config = dict(
    model='encoder-decoder image transcriber',
    dataset='numbers of one to four digits printed on busy colour backdrops',
    train_examples=147500,
    image_size=40,
    crop_scale_min=0.8,
    horizontal_flip=False,
    color_jitter=0.1,
    cutout=0.4,
    tokenizer='char',
    vocab_size=14,
    encoder_arch='vit',
    encoder_norm='layernorm_no_bias',
    encoder_norm_position='pre',
    encoder_activation='gelu',
    encoder_mlp_ratio=4,
    encoder_head_dim=16,
    encoder_fused_qkv=True,
    encoder_bias='all',
    encoder_qk_norm=False,
    encoder_parallel_block=False,
    encoder_inner_norm=False,
    encoder_moe='soft',
    encoder_drop_path=0.05,
    encoder_num_experts=4,
    encoder_moe_every=2,
    encoder_expert_mlp_ratio=1,
    encoder_slots_per_expert=1,
    encoder_shared_expert=False,
    encoder_patch_size=[4, 4],
    encoder_conv_stem=False,
    encoder_layers=12,
    encoder_width=256,
    encoder_positions='learned',
    fusion='prefix',
    label_smoothing=0.1,
    decoder_width=192,
    decoder_layers=6,
    decoder_norm='layernorm',
    decoder_norm_position='pre',
    decoder_activation='gelu',
    decoder_mlp_ratio=2,
    decoder_head_dim=32,
    decoder_fused_qkv=False,
    decoder_bias='all',
    decoder_qk_norm=False,
    decoder_layer_scale_init=1.0,
    decoder_parallel_block=False,
    decoder_dropout=0.1,
    decoder_inner_norm=False,
    decoder_positions='rope',
    decoder_prefix_bidirectional=False,
    decoder_connector='mlp',
    decoder_tie_embeddings=True,
    residual_init='zero_last',
    optimizer='soap',
    beta2=0.99,
    lr=0.0014,
    beta1=0.9,
    shampoo_beta=0.99,
    eps=1e-08,
    precondition_frequency=16,
    max_precond_dim=1536,
    one_sided=False,
    adamw_lr_other_params=0.0011,
    grad_clip=1.0,
    steps=6800,
    batch_size=128,
    epochs=5.9,
    lr_schedule='cosine',
    final_lr_fraction=0,
    warmup_steps=130,
    weight_decay=0.3,
    adamw_weight_decay_other_params=0.05,
)
Rows from block 3 of the text decoder of a small encoder-decoder image transcriber, named by matrix and row number. Rows with one number belong to one neuron. Each number is 128 + 32 x the weight over its row's rms, rounded and kept within 0 to 255. All counts start at 0. Numbers have three digits each.
After each neuron's rows are labels from the 100 texts, of 14976, where the neuron reaches its highest value: "fires on" is the input token at the peak. Only what is clearly more common there than usual is listed. The data: numbers of one to four digits printed on busy colour backdrops.
# fc1: MLP up (decoder.blocks.3.mlp.fc1.weight, 384x192), inputs 144-191
# fc2: MLP down (decoder.blocks.3.mlp.fc2.weight, 192x384, transposed), outputs 144-191

fc1.268:142110150154172107091120111140128117117086070131082154171117231118137122121098157137123153114078146124112176134115088072156164101148084087115121
fc2.268:080085112119080156129174140105110152141112112131195169103121083159122123140155104169141140187146064151103122131186157057164126037123103140105156
fires on: "<end>"

fc1.271:150120104127108132125130178093151190174102188153090110098130061114139139101152113113122165132108137112101105100085146160109113159145094161091129
fc2.271:150144156162156161134163113072140049108109087071208131153131124156152143070100127132177084146119125100186155150185147065097118140093128126194137
fires on: "1"; "7"; "2"

fc1.209:167109144154191124032160096119081147125123149114157143117138110200146134150164142069071109180132110145132141145129170117187130137162129092153103
fc2.209:055143139138124072159128175116180075130144107181150101129138119112096160074120153109123152069079097130125091102093143173130145177108157088103134
fires on: "5"; "2"

fc1.81:158124153163162126109143129163061098098174122087188114194110086136118144159165137142101113182148127123106112116088101162113124132122083119155127
fc2.81:131109124074131120175105094094223108160111141135087112084121128146133097149074130133165119065138178159142162107112142108097141148106195157103121
fires on: "9"; "4"; "0"

fc1.123:124120065152067157188180094108160149141098167198123107105090122123148106070177090130189130135119126101094122147142149151096136117170130116109142
fc2.123:110129158180060147155093162137170141121128094116108171105213163151116161131116190098071112102162120149181116155138119126143106137170119094096145
fires on: "0"; "6"

fc1.250:037085204113119115152101088128052113134025127131184120127146116150128112100106143083154131135115111093119131094143136111150120101196188163121076
fc2.250:110161102158097124066077085067166143109182118131079097119144135132153116145106149162108123082129125133134144134091071073062107157115167179143120
fires on: "2"; "7"; "1"

fc1.311:089093125136148138093156138096190175156096085108141107126145088114098145146129096179126097147105060096153162159126129177063105146164098138182198
fc2.311:090133106109150176089122092200119116113117107177139093100142141128128111101116101073102151149161133099064165153130159123196117043112167090046161
fires on: "0"; "8"; "6"; "9"

fc1.298:124143143113102124140105174149129156147120109082176140184110131121111109138198151102123157136085103124058108100144136134098111112132116178151118
fc2.298:155091157123146146177122109195126128093149149124090149113118159088133160118165133136177139068169128113176169108125088084227124144096123077100112
fires on: "3"; "2"; "4"; "9"

fc1.333:197061089143179142149165146087138116093146125140107116160108111171162090125117104102115145157122133116149142042156081103140182112128148123096076
fc2.333:136158170156122134104133129135153150144103061177119139113097154138196131145107117178085130157146086138150130124129137062077111101108155125093157
fires on: "1"; "9"

fc1.92:165164123142139075128088099085189072135113094122095137141119113128116140142117069138111156185092136079157170137145105114050134114202181100157050
fc2.92:124114162080098145163160142162070125128086118147190183139109102119186092110150092112129092099138132107133132087174145186181174147080107140111114
fires on: "3"; "9"

fc1.244:088100067149104151106122133134128185111160099124122088130163086134074131087108152118122149120129128145150131104140112067166133146105131148136139
fc2.244:172126095136124129116135182136151135116104145105131126136202150175176137099134122152140142134165148113123122108128125156124074153153115129120095
fires on: "5"; "6"; "8"; "9"

fc1.229:135156175133154151109124134108090175138124068118115160126153158148111122125155148135084113144069094059125102110080108152161100119081157092125140
fc2.229:091124085106151106138070137117131048126092134142171105152168119067102117153175162183130147084085131108204113229104161132175173152103136107141133
fires on: "5"

fc1.367:137146104109123094166087069119167132133093093112122149101099139133122172058103158093152167136108188077124128149146157148147152158194120095100106
fc2.367:135151166132168142110215175143106085145161129145133161141108129157206137107129108112097092071124129132111171100134133163071131103070135166142072
fires on: "3"; "8"

fc1.204:176098137093132144104101112155152129055125071124121146129159136139133099141103154127086125172073190164106180164130116123146147135181129151100118
fc2.204:145138182096132104130123146097163092135183150162175171125144123099133176109137174103187110155166134135157090198174095134093140103114145185140139
fires on: "3"

fc1.49:162207130078146075111142085107164148152167091132136127114115070169134119113137117079116104136090157158111143115087138052151142140123160117160130
fc2.49:086106137178168121129108119140095177132164122085064066069140210108191194127066112167083108173138092065187105179165116150126120131117175103152119
fires on: "3"; "5"; "8"

fc1.184:113126161153169143060198148099092130142152111169208075153220103154094184125131181061130127148077136120106148123147146111141112168122112106174093
fc2.184:176075107096151140169155084117111094074134157097108117162145088117144091114170063137097143118087137145136136148105083128127095119128149122087165
fires on: "2"; "8"; "5"; "3"

fc1.21:121110152137149200181127103106065164176103128157161126167129087150186154155138118144157139145190107127146131090160132132198152128123189135112083
fc2.21:144111123099086107070155162095169085091139143128097115106140096116087049116126167131141157105097097115082165158095112092081131142143079145203139
fires on: "2"; "5"; "0"; "8"

fc1.295:115165134142147099208146135094131112057198137150134140069118141120106122146125175132165159081062155173181098157169099113141126128179178140139120
fc2.295:145115145103118149120162069102077140140090116135150131148155073104121160151182120090072116180187060143122176198118097092077173070102085103149139
fires on: "<end>"

fc1.383:095064141130176126137166127138173093098109126173082136148171178107134157141122120119155139127091143037147173110111104119129156136045145160123171
fc2.383:146197126176186124137131091159197137136187060128105144166077125079079163194100131093152184130159077104164076149113055167149143141125175136150130
fires on: "0"; "8"; "5"

fc1.242:056150141148126194139125118108166130111136120119157148139132107064201131107132130181083102078067114147126123182105183148095141109150085053129104
fc2.242:167106145085112101128193116218099174145170157106136151090064080127138135130126064083134177218130154140149087117165113090139113118115103162084130
fires on: "<end>"

fc1.342:108111166132159164134179091045101119154087146117116145131114192170109118103090165099162170101086098101115131086137110078075160084119127093110107
fc2.342:176102116094120125148075135159136094092141122130121093105090083100191133174130173110108115164076108140099156136160188129122077151110205106133143
fires on: "1"

fc1.23:124092127091138194126156153169100207133162115131143160134109071109119045089093144075137130141130164129082130050145156065101161116134176149094120
fc2.23:147131107132095083118131100164134144091161119164152146114139153112147103120180078119118104091134122165140151110099158187083181177161126151140099
fires on: "2"; "3"

fc1.149:145160127161088197141111142158175152107086054169118146151127150097117109135173139154113138138087147104145131104124131080109153163165129088124110
fc2.149:144091095128167056142149127202126107168154125164120133203043091143139151110104101103097098113151121165060146103082111117168117167123155109072149
fires on: "5"; "3"; "8"

fc1.79:123135186060157151115119121136153153123134136097100157113140092097089107147177092188080094092069145139121129153156130087115145144097095100087095
fc2.79:163117091138182132091128084111139177127125129078197088086131098107136113082101111143185132133111141186123147131139143086090164113139092158147139
fires on: "1"

fc1.106:140185114092086182108122169064136202099135076135101094157054159156126150119142145076157131179149096145163086122114091163115109145135120107118103
fc2.106:105182099140116112125116108146095092212116198129147169083178147040103126161069170188100147087143146107120155118148149125152161100145116130149174
fires on: "4"

fc1.47:168120134203153080126143165095127122111129160114127132032107145145116139161130066171129165143115119090113089080133113043182123119085159127118146
fc2.47:090151133104165133192162077163112128085099100159118069129133117166133144133110180167144144071145130158176188122131128146082184169199131105132081
fires on: "6"; "9"; "5"

fc1.365:130151174120185113147145112132121141103134137165110129113096121121122149078146098102180077160129125105124156171114124148131151148177114085175132
fc2.365:131135110085123153089145156169096130124110170158067138140128171126106112030151221152126115063170150138098173098126149132013124105120128089163085
fires on: "3"

fc1.174:117104159088098093155137130092119111061123097146077076147141099109181155169119125173115074101192157127132131122127137129098136160131143213096109
fc2.174:171093150122187091126125116182087099131108039084181132126098198144114113116123090163092149153157104192139124022177146112081097143065069114154169
fires on: "<end>"

fc1.195:124126122139129104139144120157150160136078111148208185131101122127162139180144093161132134150073058135158173085116117195138090131104165142127074
fc2.195:152140135185188077090171067109149103177209118125094127098070161108144116134096147157129136116097137115129140113118104147094129096151131151071115
fires on: "2"; "3"

fc1.232:102051131097180091134139145072071100186078195068117162160148103137092133107137130116191139149182158084113093147145148104142133106178120167149130
fc2.232:192099138106099120134193117072146147120138101068162101061082076164186142124087119131107089140150091087099150147129110058130092155070168112104127
fires on: "4"

fc1.194:124142123153133199099131093110117115115149127159134086150093105113118103106115099114086124078121160108206063083128115148117089101125110166163076
fc2.194:180183166092168074190152139134115105107136081140121154094087094169096096155126070165133178190129071132113100141116137114128141215094087150140100
fires on: "2"; "6"; "8"; "0"

fc1.25:118176140111172143130138121129157158076194079145140154101121068083102119143080131093097106163172142146102180083131093146116105115189162133106162
fc2.25:159162133119121136094105166143094115057100110121146159101176118117148144140103093094134172118113146143132148095148115164117143103104117128117105
fires on: "<end>"

fc1.100:039088131100174176194126130157052101144142118122153126150119139097117109058165120138135140165141148126101101109132092165056139134093090160131125
fc2.100:109057150147134103149142152159105151120143151139126147149189096126138168115123179092078131129065113096142133098134156124087126100105130121136094
fires on: "6"; "0"

fc1.252:117134105149123158105156078120176124088143150118119169131152130119143114069098039155071158109109114108100129207127140178165117072140126157122130
fc2.252:102114119101122116118085140138105144148121092070128151174093081125123194172113177138114082123156117159170147042118118181163115101142172154118175
fires on: "9"; "4"

fc1.240:181058116149102115177137144099127141134179110122142145156115089162121082102139155073077136168168104120151139137109102110187196143130092151094145
fc2.240:136157144101159123099108128169164159179102130060099122143123167152212118080152105171106104113126132101085105043117104106137108096205140100170125
fires on: "9"

fc1.136:137129120117158136154159116084187106099127149211110160064147121143145120132165153099099142136119141061215152143097102097112170084128181113106157
fc2.136:130184064076145052165085127113099112147096130129086158137142078102088130125177127096090114093155138165133120113134113193133155165183162155134148
fires on: "<end>"; "0"; "6"

fc1.336:151129165086142110180182185160126077081167153116150158055109153101105144172128108107125115108160187106150080115172074086122099071158118141196133
fc2.336:104122141122126130044100075130098108135197150121092116163141134123096131108142136137117116095144106114128115200149135143150117155195119131117121
fires on: "3"; "9"; "8"

fc1.193:099123112139188173106104151126154127128198186146133096102117087150167178189102096163110160123138110139099159119126157137088162169154058173142090
fc2.193:158123117140114099146146115139163117175092127097106143143162167167094097066112175169096060169117117078129102163165167097163090131158179074105148
fires on: "3"; "2"

fc1.43:134118157083155213111134125188136116117140088079146129201124073148095136134118110113118139202147167148122092186168102091140121176164147110141142
fc2.43:149126095132122094142075113120111119132119104124148085093164136124129091142161073095188145113093169102092146050110177142130160109129196153119148
fires on: "6"; "8"; "1"

fc1.1:115171092138076173127150134141145154164107006117189188218105165092097122106170148186095111138137176120100124158129155122145150113121093116165087
fc2.1:134123127094151118133107108167091062086152161128106075101136112110144193123080122057154122184153142119147143130164065174110110182110159130085172
fires on: "4"; "3"; "5"

fc1.26:105119119155204111132095141132118132105090093143172129093049128180059074107161100158114122143163111135137087087153140057156129069128075119143147
fc2.26:081135068153185150107084139108187176241177093102150110153172114182126141122174154086147122083130122139128113135141142152116094149069140102070103
fires on: "6"; "0"; "5"

fc1.83:142092062146110167183139145141152128111150086137088088177109124129127156181175130136092117147127173169119141175148094092103131091099172053140137
fc2.83:098150125124114094098129166159076117134107104131167163135144094152129137089118111180120106147103083089129068082115133147130170153121058129087157
fires on: "5"; "9"

fc1.151:156189177108156154131162088084099154108108151099111094168094174113089135090140150097143108127159074124118084105150123169101142088065119149139129
fc2.151:124161095146083120143134095172125089129081124179099182066142123167125128188143112184151174208105194131147177139147179144075093146164132143140154
fires on: "2"

fc1.191:136107179116084161071128120096135098140089075134161148133098255154174161180132160130136066162094143073150141124177154106150104163159136138137149
fc2.191:178163116124092067075136166145173131146121137051077207142161142158116091089145164110139189129165114135184071105131124128158122095157115137090155
fires on: "1"

fc1.164:108082100110117114112182097099130097147128089132147118104115067115170101131135174136126096123140164071128165086152142097147146109112133091100145
fc2.164:191103129166176186159176178146098109155142157152123135144121121112095116062103035080137108126137081129104104122093162174080155120133087157124129
fires on: "5"; "9"

fc1.273:082133147155163183169134116099125146101155119098071100107196097095165150123114176186124160129154119133115052142131085114116110125173134131110102
fc2.273:128129171140087125120107133127146072201155092154150127134062117217156139133117075069170106085083189108129120109101214123100144146112107066124135
fires on: "1"; "7"

fc1.234:119123065115126138102138141137173128101102100135111080116155134118062112075104118122065148120159143095078132175139114144165144132170122121183117
fc2.234:049069151136102091077138145133110176149114148159124191113167110169111141130115162122098118124117090155121144090137174173110084125102080118122120
fires on: "8"; "9"; "0"

fc1.231:115157159135173130096143138096088105132133143135164130152144195129192101151189171123094151113169166135126127134089129102093108066126129194145148
fc2.231:087108124076124047127150141142098174124150156164119158159158121113092140076136138166159128157078104129139161129124163132085110206118154097141149
fires on: "1"

fc1.55:048150206078158114165146089111146145153174106090144113203115149079156121144091130106186143094140093115089162064122108179105161118152125217128108
fc2.55:161078092112140182137078129091135147049119168097151132110089108108141135149119110143119187107130136121100178196133131124139118083161146124079112
fires on: "<end>"; "1"

fc1.63:084109112152106146110101097108108150128157119083111164143103089129172166156126157074103147182071101125154136097111105138124146086084209089107117
fc2.63:064128140061171098120193108144130181092148124119136165139110142159167139168180153124161091109117112184164100096126096205180119137114114129126058
fires on: "5"; "6"

fc1.352:084118119139132170073157120083130122149115139149073160077109089122135094176113098128162108170148131156158134146161140134077137149137137095081163
fc2.352:131156140119146096157143129116124103144088150141184143101122151177071118119133131157131149160074111080078111099099083167100133130086121159140167
fires on: "7"; "6"

fc1.104:139110143126091111172140075161131125124092141097099158156155151169092142154148076091049101082111114132160188071121078145166157197155099123119104
fc2.104:150116119145174155106161156096185121084065178112127096131120094078182145193068133158165153109129119111153046159110154144120107114124199102121090
fires on: "4"

fc1.139:109168084138146127163124151155096182132124129124178064130083132136131134143101147121144134139106158159128098129143111190165103157159091057100183
fc2.139:149134111179091175130108154153134103091150074160178129153142131187078136134114117128215096112117173156143071098161145101156091191043151106137128
fires on: "6"; "8"; "5"

fc1.155:106163097112129104092143174157127161092130094141135083168132158144134169067140157167134170112103132120097145111091082107073143076139128133181151
fc2.155:138130107146121131173193085131135146148150137170121103151110154111105170130157129112082098089117127158060124082140133129165166160153078104104164
fires on: "<end>"

fc1.216:130109165050163149083132102115119078032098159169125138128127135182129129132168129143141142099146181123121120145121135101167089126173196189148191
fc2.216:172162114168090140118139133127153167166087020134149090113091120106153119125172132191122121137123057171106077080143137121106120189164197089081130
fires on: "1"

fc1.34:211110090140112110098188135139183102140147115144079062087127037085107169133116060109113120133119112111072136143163136153136139114154117149090118
fc2.34:071129068074120181117066129157144117152177108121075125119068140128130093143149152131133149132148116098110092106089113141147147086128119111102129
fires on: "0"

fc1.224:144152117102189155143127137138186107132130116175141104091164067146098133138098146158176174221065155180159161179131125079160109149087141169092134
fc2.224:145100083127093131133116128143094136114135138118152155119131148104161092175151101128069109074196112086146139082133155146097175109110076124175150
fires on: "6"; "3"; "5"

fc1.73:107154150127123075110133084170091165049101132120119109153133157180150101159037153101160110097109108129132152118142095155126104083115100152081055
fc2.73:181181158164160178184092181111132124134159085164131139164082099102108082130150140088136149174128122109117134135139164142150140049177110035170202
fires on: "2"; "9"

fc1.220:113127146086179122123149120194161109143169088146149153131126106159157113073142119092129098150089088064098086114165170080113149100128134117070152
fc2.220:148091115159139106124170131130148086122098156072124072156143133131092125120100119146113146092137134153170139115093139120159156099119096130095151
fires on: "<end>"

fc1.3:145170133094161140145109108118126091119169175143140143095113100182115155090109096119148127091191123119129125147112091085127124095118126174105109
fc2.3:100137144135129084092105155165101175163189130104113130095153107113125152065135133167117148156085060101174103143126113159130127158186156170141206
fires on: "3"; "2"

fc1.90:130108134056118078107126110152136087123114092157101092101090079125136140135091154096186190116096061094135210147083130110098123150097132111133117
fc2.90:146080044171085171157122074113111176145128075180094084129119171134160077116128158051130143086098115111115132168120161164123120098145106123109135
fires on: "7"

fc1.241:092138130238164131124072098089121187092113138191061168099085079110097204121156147141090119145094081097147066114142102101121149144177126055139111
fc2.241:152088117120138074166132102107135158149125176098122153141179170122094050128149166103170182123148134085155211127101147170108116077140140200104132
fires on: "4"; "9"

fc1.38:128144102138146105130151080113090084152118123131135190121130111104086159134113117131191158140116121133110075113115130144162138187183137145117087
fc2.38:152067178159118130137124078108151082136093144138103082190089149179144190117069128143088097081113143154100170130086142202086073128089138116058158
fires on: "6"; "1"; "5"

fc1.109:055117181090124124182085091105124096140092062135125138031103124112165136125127130116168144188124095130083154073217176155132203097132139060149100
fc2.109:189147134126119117121182130107116132115142110136124143162138156160096084154103119098144094078198126079186153094087149149120167138147143160145069
fires on: "8"; "5"

fc1.221:165112176115094173044138149110160115154125142130064126135119127119088154191123155178142182121104182128105083110132107063128114141122144107210069
fc2.221:101105099108155111133122135105155151141128093152140137084109042165179131132122139168102152102188104156167147153080146138121100116132092129124176
fires on: "4"; "6"

fc1.175:133102146156116154156142157171127103168090163126109130148182158134092111160128142145091147082145140152206112104129155139067091124153099146153102
fc2.175:106124117141132148110128122128144145095189156103118120150126094114129168107110158143138139119159108125093148117076118127129093173133099131087136
fires on: "1"; "4"

fc1.185:105158098174149152129131090125124126085116084095095117135116087176143130114101088146136069087229140086134126106170109103106100119136114110128152
fc2.185:101089108153131112110129153116170138181154145124180138134118185175124181151117130114094136112107172123130164173148146210130150106112154162136149
fires on: "5"; "9"; "0"

fc1.167:152110145097175142107140173099101148139175061146097152152125101174110156164104106062073123119076187160092109086122226136142164104070135132160123
fc2.167:062142099167084145079147121109182109073118142093113113145095126102131167144120139161097088113089130092176122153101081088128097098115122143137080
fires on: "3"; "2"

fc1.328:104103161141163147167203067159150138140099209137092087101105114111127144110132060163097152155113185096133091087088155121123126107149155182138115
fc2.328:177151113101115120142111136058153134154168105149102178161088152168089074121157149112113104152148095116128105141152103128145168085098132116146197
fires on: "1"

fc1.348:198133180128143133142117157137142107096130113103128082153097160134074040052132111112065119152130108157112159113142146107102134061130157116142159
fc2.348:160143101104122122132128128124139172120157095118099073129154100106145130146186127149130099148164148070173108104109077103147133101129096164071133
fires on: "4"; "2"

fc1.215:117160105136154096172146109090078165133134146175148163060098117078100138087109087122090154137177111133105116130173114147155196119201143128090156
fc2.215:150098103110181069094186060146158170083117138118108156105204124165068173148127115148116101089089153183162158151095123129068079144100141116183134
fires on: "4"; "1"

fc1.127:184107141170123167161119165208162106121111121146107101168120141117067180118216125152151161187165148078161108192150161125137116111149129152126132
fc2.127:100116144112106065155119092135095110142181218095189130136145099090157100119082146063118080181142116137158144123128118126141112092101156147114085
fires on: "3"; "2"

fc1.213:141133142141085114131113109113084098156145084150104141100087139118114077118165089098141133153100107136126135116091172100083165149062168072160092
fc2.213:114135143137102141166108170124156179120133116100089168176152137098146157107102153068124140181132125171135123191106101133162111137165107125091154
fires on: "1"; "6"

fc1.53:174115156140159093104144088095116152090130106125117150117127078191134155105101138119139122190077140114117084104135132100087189092071159117072056
fc2.53:142152079141133160140149120124146158141153138117126146198101121139099107102090117185202152091116093164130161154154118147135114151145100149157078
fires on: "2"

fc1.205:168138148119139115137144128087166122152095144124157132148047096129182133146103162075184128180130174139116117122101188129146104190120129135143080
fc2.205:136094154122141082174157174107164100135151113102148146152177175129131084087149119166158113069204110110184055114107119090094117035111172153090155
fires on: "<end>"

fc1.266:120159142150132112146161131115123124188040186149119132139119102136160081108103101088153163082092130140164092191138142149077177110098103060171085
fc2.266:097128148167139091102131122138133149115117058181201130074092158128164099117101124137124125049165123151128143095126085077134144147117114119121112
fires on: "0"

fc1.248:099084130114133135126131076147111159140119108174106126098117124112147104139172137171186136142138113159140151125147060118125133188146121096070105
fc2.248:069173114110076062134125167165084073111110121144145076131151088111131227089100089113098114109156118170101094116108146099163146126113103161149145
fires on: "6"; "8"

fc1.113:188110155144135125167084143149119169073157053171097091121161164073109141138118085130157121079164053142075150093138155145055094117123094097166163
fc2.113:155123101118079090158156127081140127165079171119153146127146111172163122121085163171109124136142155130167077121177110119149197150121136171106130
fires on: "2"; "7"

fc1.208:115133163106128144061145102144095104141092131155195130112123139113144097097173153177118121103084197170162169079099116158089210181152112140124121
fc2.208:149225113102155136105142151100119090149137118063123189117153157113110172165107070127181144129111128093162150176045163158122123204136135167133122
fires on: "2"; "7"

fc1.312:104117115131121076138197058107143146143150098177173106180091156123175177135121118067141143128115143147097186093122188112131062137096103129108092
fc2.312:145084122096115103097110138099189127158107071141111133096120102072128109184205151201103096089165148129104094135102179107089163160145168106134175
fires on: "5"; "2"

fc1.218:175183056140170174115088191112184095072180129123101092124145098131112132144112133163124080140071166144088147132112175161128121145092082141084159
fc2.218:127111165118175115140127092135113148092115072109116110166109130174145185154074178137119133126127124082128165149128151066088162118111150122151085
fires on: "7"; "5"; "6"

fc1.64:123182144089189105116110072136106104094074120153140153070134124099100118114084108158132187151132138118086164103122105142077098108139129130141112
fc2.64:148209151147078148109122118110156077141153142123098172149111115160124117151111119080149087093123112099126066112140136107094145160144149124158110
fires on: "1"; "4"

fc1.13:154139171124104174086139087148141128141156130133152093128114131063086134165154148153095127152143128123071107098095157153117122101088121165149171
fc2.13:129152126115108144090097068128190173108109143093086140114160129162092144129130125096143148106128130107192124094104167190154083136145131165087081
fires on: "3"; "2"

fc1.353:148145108145171133104081122096156048164083146090142071204147094161082153153081101134091079062136130112117128123194060065089090097135097118079179
fc2.353:124107081149093112098161110132124173101130150128097147053112160104126161125166110136114132182093117104203161104127176120225122131152171180125089
fires on: "4"; "9"

fc1.289:156043155153098148103152055113161131158143087130122158183150178175158114108137190114124082166093150148079133069149166091137132085089092157118099
fc2.289:115138108162094111188085191141110150145144106132118110109115135132048060123166118096149172114153069163185084179147125174092124147225144140138148
fires on: "6"; "0"

fc1.324:127121110099152060132152138085116152153109190141118116123151158068137141142104098040157114134131135135140114157076097132134213190115073127073088
fc2.324:076158071175084151079145085132155077151112086158140094074118128161120135067113166199122043143176128118135127122109167173157116124123108069119104
fires on: "<end>"; "6"; "9"

fc1.303:118145128160105139135136108152096092132143091096079155102155121143092146130091122152188178130112123057135075118132141122135094092118134142095131
fc2.303:150165132105216107112185110148078096029107133102144140113123135130114120093119113156152129133163120143145136144165088163162111074082131104168168
fires on: "5"; "4"